config.toml
hidden_act = "gelu_tanh"
dropout = 0.1
tie_word_embeddings = true
init = "xavier_uniform"
optimizer = "muon"
final_lr_fraction = 0.05
Rows from block 2 of a small autoregressive pixel model, named by matrix and row number. Rows with one number belong to one neuron. Each number is 128 + 32 x the weight over its row's rms, rounded and kept within 0 to 255. All counts start at 0.
After each neuron's rows are labels from the 100 images, of 14976, where the neuron reaches its highest value: "strongest on" is what is common among them. Only what is clearly more common there than usual is listed. The data: abstract colour fields from 500 small random pattern networks.
# fc1: MLP up (model.blocks.2.mlp.fc1.weight, 1024x256), inputs 215-255
# fc2: MLP down (model.blocks.2.mlp.fc2.weight, 256x1024, transposed), outputs 215-255

fc1.244 [163 174  90 168 116  78 133 127 102 120 174  87 170 160 143  82 165 120 142 159 116 135 147 126 116 145  87 122 130 157 138  91 118 155 147 107  91 171 188 140  78]
fc2.244 [173 106 196 149 145 172 154  73 122  93 121 106 133  77  99 137  73  59 115 101 111 167 105 158  79 146 150 127  94 152  69  88 129 135 153 129 123 140  74 136  68]
strongest on: mostly green

fc1.531 [133 174 134 144  68 106 110 128 104  90 160 151 135 180  84 143 164  77 129 122 136 130 105 159  74 106 103 128 165 151 135  97 114 128 167  85 148  55  61 164 136]
fc2.531 [143 101 125  81 124 143 143 163  96 140 107  99 118 117  82 113 125 121 135 126 126 121 178 142 161  94 103 207 141 140 155 107 139 122 101 119 181 138 151  97 135]
strongest on: mostly blue; dark

fc1.236 [130 125  85 121  58 113  97 110 140 137 135 164 118 124 104 123 135  82 115 139 188  90 127  85 112  60 104 148 170 144 139 146 173 117 121  96 139 152 164 154  95]
fc2.236 [107 103 140 110 215 137 115 136 125  74 124  93 125 145 130 136  54 157 127 125 165 103 129 148 101 181 162 145 115 174 137 112 133 168 153 130 137 146  93  66 101]
strongest on: fine detail

fc1.394 [160 147 141 212 158 146 129 155 155 128 190 147  95 113 143 123 103  98 169 140 137 134 162 180 158 176 179 177 178 166 214 187 123 175 142 132 117 107 149 104 112]
fc2.394 [ 82 135 119 146 119  41 114  84 139 119  78 127 109 136  97 130 134 148  57 132  88 143 132 103 126  74 154  75  91  67 126  59 122 143 118 117 168 160 113 154 118]
strongest on: mostly green

fc1.562 [155 125 116 124 128 100 153 106 181 143  63  88 144 139 179  76 131  92 137 204 136 113 149 185 121 119  61 170 186 124 115  94 115 107 128 130 173 129  73 137 124]
fc2.562 [158 111 118 154  75  77 138 124 103 108 176 166 105 144 124  88 188 153 134  85 136 118 145 113  89 107 112 123 135 119 106 130  87  86 167  94 109 131 125 150 116]
strongest on: dark

fc1.36 [123 114  84 130 161 152  14 123  70 140 164  88  82 163 157 133 200  99 151 115 168  84 104  90 113 177 134 146 153 132 113  76 147  91 177  86 131 120 161 179 117]
fc2.36 [107 149 175 149 180 116 129 114 157 113  93 133 167 132 106 163 131 115 142  82 101 126 154 110 150  79 138 146  75  90 142 125 119 208 130 141 117 173 109  81 131]
strongest on: mostly green

fc1.716 [173 134 139 177 135 172 159 146 121 144 149 153  80 127 161  96 130  98 155 101 128 167  58 153 163 123 172 163  79 128 116 197 109 120 133 160 112 121  97 118  93]
fc2.716 [125 119  93  97  94  98  88  93 122 123 113 129 163 101 150 148 108  88 116 171 152 133 222  89  98 130 145 118 139 116 136 111  97 102 147 138 145 112 132  93  86]
strongest on: dark; mostly green; smooth

fc1.709 [104 149  78 117 149 126 127 154 196 112 182 133 110 165 105 105 128 201  99 123 136  52 164 148 155 112 184 171 103 140 108 102 185 146 141 147 163  99 122 105 173]
fc2.709 [140  61 119 135 115 145 105 197  68 112 165  88 165 153 153 170 120 105 131 153 156 150 113 150 114 110 142 155 121 138 181 140  83 197 106  79 130 115 100 121 125]
strongest on: bright

fc1.6 [126 176 141 158 104 113 157  96 118 122 135 117 212 161 145 164 136  99 194 144 112 142 115 195  72 151 146 156 128 108 164  68 141 100 122 129 112 140 118 100 127]
fc2.6 [105 125  65  17 156 192 168 161 158  73 135  96  99 134 177  54 134 145 118  88 123 125 155 115 185 136 131 141 135 165  92 138 114 141 166 138 110 126 134 158 105]
strongest on: mostly blue

fc1.540 [102 157 152 130  85 154 117 141  74 138 150 111  73  81 134 132  75 156  88  42 116  96 121 131  97  99 144 119 131 142 145 193 137 106 123 178 161 124  88  72 225]
fc2.540 [160 151 139  67 137 135 124 138 156 181 111 146 100 160 209 130 148 100 158 109 115 163 164 105 146  47 100 147 146 151  85 131  34 105 138  87 152  40 117 170 108]
strongest on: mostly green; smooth; dark

fc1.137 [104  77 192 173 136  85 148 115 152 142  74 137 165 111 115 179 128 195 245 107 196 165  91 188 165 170 118  91 129 115 139 176 130  88 113 141 107  92  77 132 123]
fc2.137 [115 198 163 107 115 182  96 132  91  93 155 104 137 126 118 106 135  97  68 108 138 122 139  93 112  87  64  97 148 172  96 138 171 115  67 166  90  70 158  94 108]
strongest on: mostly green; smooth

fc1.171 [129 102 115  94 188 155 136 153  97  45 120 155 106 159 147 149 137 114 154 180 116 108  69 147 153 121  74 164 135 154 139  91 153 163 175 139  90  94 106  94 118]
fc2.171 [122  80 149 167  63 100 103 102 101  95 114 124 137 166 153 128 152 165 178  76 159 153 101 128 110 167 130  91 109  99 124 169 147 152  95 147 139 144 142 169 142]
strongest on: smooth

fc1.648 [170 145 103 150 123 106  97  93 172 115 111 118 140 147 153 180 150  94  95  75 145 168 130 197  83  89 139 199 187 137 194 135 105 162 153 119  55 135 122 162  91]
fc2.648 [129 120 141 199 117  96  94 107  36  98  84 123 144 102 164 180 139  81 119 173 144 179 157 111  91 163 172 147 120 137  84 155 135 106 124 102 116 107 140 127  84]
strongest on: smooth; mostly green

fc1.1 [125 142 140 119 139 120  89 117 177 152 124 100  81 138 125 166 150  76 122  74 167 179 110  81 155 101 154 137 129  63 190  48 115 122 204 117  69 137  84 165  62]
fc2.1 [104 142 106 147 155 125 111 131  76  88  69 157 154  80  60 133 110 173  92 233 165 106 135 175 104 149 111 141 121 177 120 158 178 177  82 136 149 116 133 121 117]
strongest on: smooth; mostly blue; dark

fc1.573 [ 56 147 145 113 106  84 113 116 165 145 121 118  49 123 126 109 169 151 172  74  68 104 108 145 136 206 147 189 171 132 138  95  92 143 178 155  86 166 189  94 113]
fc2.573 [138  52 160 131 158 179 140  82  63 118  82 162 157 188 102 177 136 103 126 115 114 107 171 122 156 144 114  65 181 103 179 149 193 174 132  93 152 103 135  90 128]
strongest on: mostly red; smooth

fc1.148 [144 175 112 148 108 123 152 132  95 209 132 147 147 106 155 126 131 141 134 115  77 118 163  71 116 135 125 104 145 123 101 124 198  61 148  78 137  92 174 117 156]
fc2.148 [ 87  88 111 137 188 152 150 156 130 111 160  78 134 146 127 109 129  97 130 115 106 127 162 170 147 145 165 130 133 114 152 172 101 162 180 155 189 136 121 148 129]
strongest on: mostly blue; smooth

fc1.683 [106 164  57 136 103 143 161 173 150 137 126  58 159 153 179 106 187 178 118  50 108 152 140 135 127 125 134  94 127 135 171 119 150 106 168 190 190 123 114 115 136]
fc2.683 [118 129 149 112  97 125 108 175 115 123 110 136 119 112 156 155  55  79 138 143 124 149 126 103 149 161 119 148 192 166 125 132  44 157 179 139 164  95 131  87 102]
strongest on: mostly red; smooth

fc1.17 [153 139 146 158  92 113 155 147 113 110 113 121 147 110 131 132 138 142 139  93 136 143 109 117  80 114 137 108 107 107 161 120  96 137 165 107 168 100 132 124 143]
fc2.17 [120 164  83  81 141 154  96 142 178 153 108 113 108 103 110 114  50  92  85 161 137 108 140  88 193 121  79 152 106  76 115  88 128  75  71 126 157 152 108 173 139]
strongest on: mostly blue

fc1.195 [102  80 160 106 100 100 115 127 209 133 125 133 138 119 157 146 164 121 115 126 122 171 109 123 147  88  74 126 131  95 169 113 160 137 179 113  80 192 125 120 118]
fc2.195 [194 178 116 122 192 117 119  90 169 159 118  86 140  28 135 134 142 150 143 159 183  99 117 114 154 141 171 107  88 198 104 152 113 160  93 160 108 139 149 138 170]
strongest on: mostly red; smooth

fc1.691 [147 166  97 127 129 118 150  77 120 183  87 149 147  92  96 144 150  93 134 111 113 135 157 118 108  57 180 133 186 158 163 112 133 104 116 128 174 156  65 138 151]
fc2.691 [126  57 132 127 132 115 142 170 139 112 108 137 120 160 110  84  85 119  97 118 189 159 115 172 118 189 125 125 151  91  51 123 116  93  78 133 142 155 153 159 110]
strongest on: fine detail; mostly blue

fc1.664 [126  85 120 133 126 150 131 108 137 161 150 142 110 123 138 208 109 171 225  83 113 117 153 140 105 103 119 143 135 178  79 129  99 102 112 156 133  91  78 110 104]
fc2.664 [106 117 112 149 133  97 137  72 180 117 144 139 109 119 129  94 149 109 129 211 147 119  87 114  85 136 128 120  86 105 200  81 129  94  86 160 118 190 135 149 159]
strongest on: mostly blue; dark

fc1.748 [107 157 129  89 143 172 169 134 115 134 115 106  86 188 126  47  90 117  28  71 159 183 154 129 140 150 171 121 144 147 119 119 145  75 130 140 124 167 149 133  66]
fc2.748 [126 140 160 166 121 115 112 147 109 140  42 115 114 120 125 132 145 110 127 108 130 103 123 172  99  81 115 123 127 105 149  90 133 179 154 119 162 120 110 151 158]
strongest on: fine detail

fc1.479 [164 152 127 165  30 101 159  60 121 102 159  53  37 132 177  97 110 145  88 108 147 150 186  72 144 142 135 172 128 168 113 120 121 142 124 137 135 108 132 170 117]
fc2.479 [108 122 174  98 146 163 163 142 117 109 147 128 156 116 123 180 188 111 141  82 135  73 101 155 115 144 137  92 129 100 172  69  30 105  62  98  98 134 170 185 188]
strongest on: bright

fc1.614 [120 132 168 117 134 100  96 124 123 134 195 119 118  74 134 112 131 146  94 144  90  93 124 115 120  94 179 121 148 164 147 153 157 103 116 127 101 122 126  95 164]
fc2.614 [144 141  89 172 109 117  86  93 149  99 131 186 125 146 122 145 142  97 120 122 102 150 124 155  95 180  92  91 130  55 103 113  78 187 178 143  80 141 158 129 119]
strongest on: fine detail

fc1.21 [110 131 150 129 199 105  89 139 102 105  92  79 125 154 189 107 119 148 120 154  96 175  72 124 118  88 132 117 124 152 139 105 178  70 113  97  90 117 158  95  66]
fc2.21 [165 101 153 124 130  90 122  70 134  81 121 145 122 186 110 169 106 100 154 116 106 129 101 179 112 167 119 107 184 117 127  95  82 102 103  73 152 107 177 136  82]
strongest on: mostly red

fc1.507 [142 127 148  90 115 104 129  85 138  85 130  98 137 185 108 128 155 144 113 162  99 114 104 144  87 163 159 164 138 128 111 119 140 140 150 155 125  75 168  76 183]
fc2.507 [119 111 112 172 101 157 103 121 101 117 115 178  91 136 147 174 138  81  84 104 151  95  97  84 156 135 122 118 114 226 148 167 195 172 156 109 102 175 114 185 139]
strongest on: bright

fc1.462 [165 111 158 149 124  99 103 119 167 124 138 180 143 110 104 151 112 141 161 147 106 160 101 143  45 182 136 187 184 207 132 141 177  79 106  71 114 128 113 131  95]
fc2.462 [132 142  97 138 126 124  68 156 149  88 173 108 158  89 151 141 138 113 104 120 167 125 146 112 144  54 180  50 156  97 110 136  80 163 148 119 101 148 133  96 130]
strongest on: bright

fc1.635 [186  79 136 115 141 191 139 114 173 122 150  88 102 155  94 125 140  92  82 154 194  98 140 120 161 108 179 149 137  95 125 152 124 161 161 147 121 148 183 162  98]
fc2.635 [120 126  84 174 146 149 134  78 151 110 133 178 159  89 140 137 113 127 157  93 104 106 137  95  95 173  92 116 179 162  96  62 113 145  84 134 134 134  83 106  95]
strongest on: mostly red; dark

fc1.336 [ 90 107 134 141 162 112 145 146  70 170  79 144 151  51 116 166 126  91 130 160  84 102 136 175  97 133  82 101  66 111 113 146 172  92 161 124 116 138 151 119  45]
fc2.336 [ 81 135 164  99 133 146 115 132 191 133 148 176 193 199 154  95 101 129 120 109 136 105 117  53 160 180 134 138 163 120 124 110  89 173 128 152 153 113 138 166 134]
strongest on: mostly green

fc1.397 [142 165 110 129 135 111 115 127 137  61 176 169  54  93 100  90 102 127 122 118  90 130 133  82  96 136 169  66 176 132 106  87 151 171 102  78 124 140 114 151  71]
fc2.397 [ 87 103 130 130 115  98 119  63 119 189 133 119 145  82 155 134 143 151 131 152 103 167 162 156 198 115 120 139 122 109 112 182  73 102  84 155 109  83 149 148 180]
strongest on: fine detail